{
  "arch": "unet",
  "model": "spectrogram enhancement model",
  "dataset": "notes from a synthesiser with random patches",
  "train_examples": 78125,
  "noise_aug": 0.01,
  "n_mels": 64,
  "hop_length": 160,
  "input": "log_mel",
  "win_length": 512,
  "task": "enhancement",
  "loss": "l1",
  "norm": "groupnorm",
  "activation": "silu",
  "weight_standardization": false,
  "pixel_unshuffle": 2,
  "widths": [64, 128, 256, 256],
  "blocks_per_level": 3,
  "block": "plain",
  "attention": true,
  "upsampling": "nearest_conv",
  "init": "kaiming_normal",
  "residual_init": "zero_last",
  "optimizer": "muon",
  "muon_scale": "original",
  "lr": 0.013,
  "momentum": 0.95,
  "nesterov": true,
  "orthogonalizer": "newton_schulz_5",
  "adamw_lr_other_params": 0.00086,
  "grad_clip": 1.0,
  "steps": 6800,
  "batch_size": 128,
  "epochs": 11.1,
  "lr_schedule": "cosine",
  "final_lr_fraction": 0.01,
  "warmup_steps": 340,
  "weight_decay": 0.1,
  "adamw_weight_decay_other_params": 0.01
}
Rows from block 8 of a small spectrogram enhancement model, named by matrix and row number. Each number is 128 + 24 x the weight over its row's rms, rounded and kept within 0 to 255. All counts start at 0. Numbers have three digits each. After the name is the row's rms in percent of the matrix's.
Before each channel's rows are labels from the 100 clips, of 14976, where the channel reaches its highest value: "strongest on" is what is common among them; "band" is the frequency band that holds the peak. Only what is clearly more common there than usual is listed. The data: notes from a synthesiser with random patches.
# conv: 3x3 conv (model.enc.2.2.conv.weight, 256x256x3x3, each kernel summed), inputs 64-127

strongest on: drive; bass register
band: 250 to 500 Hz
conv.199 121:112133132136096114117106108121131109143116098137172107095133100130100140118147119105129139070095099113153113129111116082190119135132106125103102125117141103114130126092106135101143113119092143

strongest on: pluck; bass register
band: 500 to 1000 Hz
conv.54 104:127085118125118088117094162120131110098109130140123139136121130080111190103160129157119133131138129120121133136093088164136130132142126124150117147111108205139146140111185113118120112070147123

strongest on: swell; noise
band: 4000 to 8000 Hz
conv.114 096:119148117134136136118162131111110134129124132096185071124129124174118150105146149138132164164148150125103161102158148143137142145147105119119132090116104131162161104110126115115124121120125107

strongest on: bass register; low-pass
band: 500 to 1000 Hz
conv.185 103:094067131086137155121156161103098117123094147100089105085137102121112129128154113117135112133133168126146136134086136145138128108124122127135116123131103110180158124147093143103144104162138164

strongest on: square; triangle
band: 1000 to 2000 Hz
conv.107 097:125121104114114111122110152108107101096084132107130132101122136078125142091100113132107118161122172098138151150117128132124139177136133109140109115098097191148149125091126116128125125165118122

strongest on: bass register; envelope: swell; triangle
band: 250 to 500 Hz
conv.46 088:166070139131135154118093152088134123147090162146149124125123167106151165133155149100145118136105132123107109152113124135144106130135125121148157090118103081107139126105101114160118151133147107

strongest on: bass register; notch
band: 1000 to 2000 Hz
conv.111 109:105127139120143110110140085108144125132143129139121113120094110173120142118146131116116115111148109148153142152091152145218138161166148151148153165158151202080162131117143145150119148071141162

strongest on: swell; bass register
band: 500 to 1000 Hz
conv.211 094:124167132169119114131096181138121172122146104136198103129127144110167178149190142149140119134130083138136128090144122145136099188136146123120155104147142091132153120149112097149096115139099148

strongest on: detuned saws
band: 500 to 1000 Hz
conv.140 123:095098142139132120172161136153112147168148135168150147174122157158102172067176151118136163094130071109120104117193098106104134145136140128133160148147149115151129097119122113112124101113141131

strongest on: noise; drive; pluck
band: 4000 to 8000 Hz
conv.117 111:128102126118132087126149131080133118117176135106112111143123128098121119149132104114135128107109115136137135127153152148137114141126110148137098143117118143176141148117122147157141115106141139

strongest on: pluck; triangle
band: 250 to 500 Hz; 500 to 1000 Hz
conv.91 091:114168137139153056142112094144134125105116113098099049171166097119132118160142142096139103124104058148115143115127110154131117121119117128145122092120129087124152159124112115134147155086139138

strongest on: echo; square
band: 500 to 1000 Hz
conv.29 100:122123140126145097096112156135130110083183132076100108139145152124114114076115146113112128095086139136130102138096132134120122122127135126168140129124072079110094108108118119127146119079123098

strongest on: noise
band: 2000 to 4000 Hz
conv.20 102:065123123087108146118091129117094129143155131134174137135131119099119150139170136140121114191156089117120119146082150131124104125120121144116139128134126161101107147120157143160126149104164119

strongest on: noise
band: 4000 to 8000 Hz
conv.155 095:110121132096130123111129143145204125156149125174150146131138138082144183185132117133162141135137197113147110100160118129122154160121135120164116119129080151132090170115140129149139130113168143

strongest on: triangle
band: 250 to 500 Hz
conv.17 110:075131150107112112148115135154121120143191107139114130141123123111120122113110131113143085135111105118082121134104118106119103115141091089134137099126084093099129107130132107120136128121113097

strongest on: pad; narrow pulse
band: 1000 to 2000 Hz; 500 to 1000 Hz
conv.224 121:108137120115123115198129153109107119144153066148126137169131139124133049115100140132130118081107067115138146123137115128129117086140131126136088111092104038084173128096121142115135103093139102

strongest on: echo; saw
band: 500 to 1000 Hz; 1000 to 2000 Hz
conv.75 114:134146133134140067105119123123100166153097104151119090124133134120141119094129127119116127073120061140144136104134117125204157196146159111117169135138105154100126118104137140149120123092132115

strongest on: drive; swell; noise
band: 500 to 1000 Hz
conv.59 111:154120142128131150154163141146107139128154183107111155146140137151172131069133145197140125191133203113111136121121102118091132094127134141090139132125085115128058082120119129116133134124129123

strongest on: bass register; pluck; oscillator: triangle
band: 0 to 250 Hz
conv.60 098:083137111123124142127126094094116106132091157122097131145142111141126170135120095125088179158137183157117137121038103138126190106096121101112124127129095111133173128139112101153109142155127139

strongest on: high-pass; resonance; noise
band: 250 to 500 Hz
conv.69 108:150120132083165118150120138128120112073146078143092119108150166138132123126102120087121106108119186134138153134098157126132191121169127121152132136140150148135091104133153126137200093111150107

strongest on: bass register
band: 500 to 1000 Hz
conv.175 088:147103109093118140130116128132135095053124122141093121154130117103081129067161112105118152081132158137110132159181149125114147113133069140171132126142113104150162127101141115098131175147154128

strongest on: drive; hard sync
band: 2000 to 4000 Hz
conv.34 099:172167124130153173137208134161172137152168150134154103168170127132124085205166142151110127113101156073137147133084135131085125178142117108138158171129142131162116139130138135144151154131142151

strongest on: bass register; echo
band: 250 to 500 Hz; 0 to 250 Hz
conv.197 095:103135143136130170139094175138132148129063099125127117125159134128141110122120112129129110149150095173139166139144122149178134130144159121121161138126189148095119111161134111136136110088159113

strongest on: triangle; swell
band: 2000 to 4000 Hz; 1000 to 2000 Hz
conv.105 103:126164114142161130132136114119107127145138127090120126129138124186134085111118147171143093120124116128116128211137092090085165066138104089116126104134098085126139111105130124108139100129122112

strongest on: envelope: swell; bass register; triangle
band: 250 to 500 Hz
conv.13 105:136136116121134207165136120111105125132136111116091172098123166148092113109111117169136198102116132095124125157123128108074127138139126111119147159163213120122125127136123125111132133197130126

strongest on: swell; noise; drive
band: 4000 to 8000 Hz
conv.53 100:156150124138158120143109130108116097107148106099094119113073122141116140112095128129130103185120164097150120175101172156106151129128114118163118151112192132135143132142129116090147149168126125

strongest on: swell; triangle; square
band: 500 to 1000 Hz; 1000 to 2000 Hz
conv.66 111:126120140128120073158146131142157128149162142176151122143135147078112166143154131095150124166146141106134157174132117121088144111164126121159130114119145111145131136101136103131120201118130132

strongest on: echo; pluck; noise
band: 4000 to 8000 Hz
conv.127 118:109149139145108105109106137111146130158128109131124124105126126093172152117133119110141110148138087149124121155113119132186122163141138126160131134122081217085132130114119151137122115095127126

strongest on: echo
band: 500 to 1000 Hz
conv.250 096:191157123124138180133100184149143156109144178137129153119123122189115162167161128188121145143128154113167133106160120115109139114123120106119142122130158163107164119129151126114118123121113139

strongest on: pad; bass register; oscillator: detuned saws
band: 250 to 500 Hz
conv.21 102:106132126150112128146114154139126129186147184174174110137100093112140191084173131096125111118117127104150134169161104163128113162117122206134144111139122127151083148109127101143143182121136144

strongest on: text has "pass"; echo; resonance; filter opening
band: 500 to 1000 Hz
conv.15 108:120125127121136115145069131151124135134133084094124109130097132183118144150151123120138112121117065125132112125121128167122136125111113152116082122104091076102122088113127124123140106089137148

strongest on: gate; echo; bass register
band: 500 to 1000 Hz
conv.18 104:110161142111119114135108142105127126134134127119105130127119149141097126103095135145106147095106131137134146109080102127095129166151119162102111120102171158063083103141136092120099084154122094

strongest on: echo; bass register
band: 250 to 500 Hz
conv.230 103:200152165147125174149134103146156145123159129111101139109150127154147147112171145145105111106126088105123102099123118112104122109141127147097121128105184110132090095133109141105093109111084119

strongest on: high-pass; noise
band: 250 to 500 Hz
conv.208 120:126141124110127107116100120119122135093070091122119128140152106115134093119130132149117175149128053098138125174118135131127098097133127157106117166125167099093135158135088136164127153182148127

strongest on: swell; triangle; square
band: 500 to 1000 Hz
conv.203 107:162113114122135083112116096116101127124126120148125104098118126175100107136109137115118117114107103163137129094109104145132139112131131131087120135132029091085091141104142131132114123132158101

strongest on: noise
band: 4000 to 8000 Hz
conv.96 095:093160091106124138106142123119099117087100116138122119125082124103099137141138100090113156149087157101150086122109132131103119158141102129114147123150073081163203136115127120130140126142131161

strongest on: hard sync
band: 250 to 500 Hz
conv.45 081:107090134129110144111137093130157115119193117111137085101167116105115154156079162120108134127147153105139151117064150130129127100107129150143122150114136081141188119123136146150143122129139112

strongest on: saw
band: 500 to 1000 Hz
conv.6 103:166169121120148118118119130144092097129142095089139132121131131108145112118096118125110095096131114144108162118138137120135095075132106100142122093123090131092080095120140122112092136079130128

strongest on: pad; hard sync
band: 500 to 1000 Hz
conv.186 086:105099122121144133105091125111113133137092109119119162142115116126109191147108114149140182136140126120150098153170094154092189151122142148133110118133131110150171104155144149151096137150114159

strongest on: bass register
band: 500 to 1000 Hz
conv.12 101:132138149152122120147126116146144125144177145163100110140114131112135135111137129131152167087137129135136047141129097141156162124108152112139162149125102130125064133158129135107124068139118193

strongest on: echo; swell
band: 250 to 500 Hz
conv.207 113:111149139117141071141136120124127120126111057114156089127103148072139096118112130097114102141143068104129132127126125123182112131147122137169132147131149169093146167111152152144120119055167087

strongest on: noise; drive; swell
band: 2000 to 4000 Hz
conv.136 098:128121131139131130108103158133144153155186122123121154094112100168133142102170119104151166176164170111131111161077109122149157112129157145112154087167191115133164095149106169107134104136129145

strongest on: bass register; low-pass
band: 500 to 1000 Hz
conv.116 102:135158105130161121131131125115128138119168149084095129144144135139120164109132114153110154168123073108113102109114096115130172146153144091091139107122087090148165130116125119128102132148134152

strongest on: swell
band: 500 to 1000 Hz
conv.166 113:129167133153122222123141185128135122123147172161111188136161126149137141139142125157123158138104159167124099105081115091129124135120141143108146109113122120174168130086127136113113120161127134

strongest on: gate
band: 250 to 500 Hz
conv.120 104:146171122123139153156125127141144167115115138112094115134154139088135118155105141142114146189137158116129115100068151146120130124120154114139124144106148109165176133123076128156117154177127130

strongest on: bass register; detuned saws
band: 1000 to 2000 Hz
conv.153 098:110110111145119101106147161129133113108158166146094091128118116153132140093126159097111182142167189095136092158129125077115138146137129106155110076109074118116109096122115102112100130144107157

strongest on: swell; low-pass; triangle
band: 250 to 500 Hz
conv.225 113:115120107152106132119097141123130094148158162111108122146122138157143144123117144121132081098123118091155127092086115122158086164131133142089108147123181156119112090147125139134120109127131131

strongest on: hard sync; swell
band: 250 to 500 Hz
conv.24 099:093120120110151102135140148132131097143128132137133134153143126130141107127111132125122180147136070157131112130066169123151107095113114127131117130129051072130077133151106106122153121116140148

strongest on: gate; drive
band: 500 to 1000 Hz
conv.77 095:147086116109122121091141101142172092134113125189167102105117142147101115166129148125128143138108174097115123140148120130088124118122123119146110121122158169161146111166122103116154128131121144

strongest on: swell; noise
band: 500 to 1000 Hz
conv.254 101:123132138118135105113119101135121107104165128119144145126124126147155143109106123143113122152123101176137147117117143167131144096141121145129110107145100139121086071152132101125143077121150112

strongest on: echo; narrow pulse
band: 2000 to 4000 Hz
conv.23 110:121145127114112153134096130098136138128190155123093124162091117137146123117103136113107117139116131097131133134200135161118156106147134120107137096150145133169114118120146146119109132100108128

strongest on: bass register; filter opening
band: 1000 to 2000 Hz
conv.11 107:129161096129142151121104106107099139116203085136094150134097141141142093170126121138114152129108000144124135134152141138113127118130153141111102102113154124120104088104143151123114113111138135

strongest on: drive; gate; bass register
band: 250 to 500 Hz
conv.55 102:144176116161137196150169124147134118156169112146081171148136119156146129188141163186120148177202148092159121199123126143079155128126151140138130098097096150189087093125124135114130149210123160

strongest on: noise; drive; pluck
band: 4000 to 8000 Hz
conv.131 097:109172136132136136112093134124116122105151101117125132100120125126142110120077124136154093117084178152142132146140155135108134139131129137119140125143138120111103139116127085160143155164106125

strongest on: drive; pluck; tremolo
band: 250 to 500 Hz
conv.129 098:158148125138127164129099140163124134120096171165175130138148159156124111130143138085099188118160150116111165148099124108105149153150166116105111117114106147109100142151054133108085126141097163

strongest on: noise; swell
band: 4000 to 8000 Hz
conv.74 094:107097113110118126148136146103122094157137131129175112110118148122124107135144096126106095111112129074145140135108135123130128131116136125135138086128148084159114120118111140142117098096163126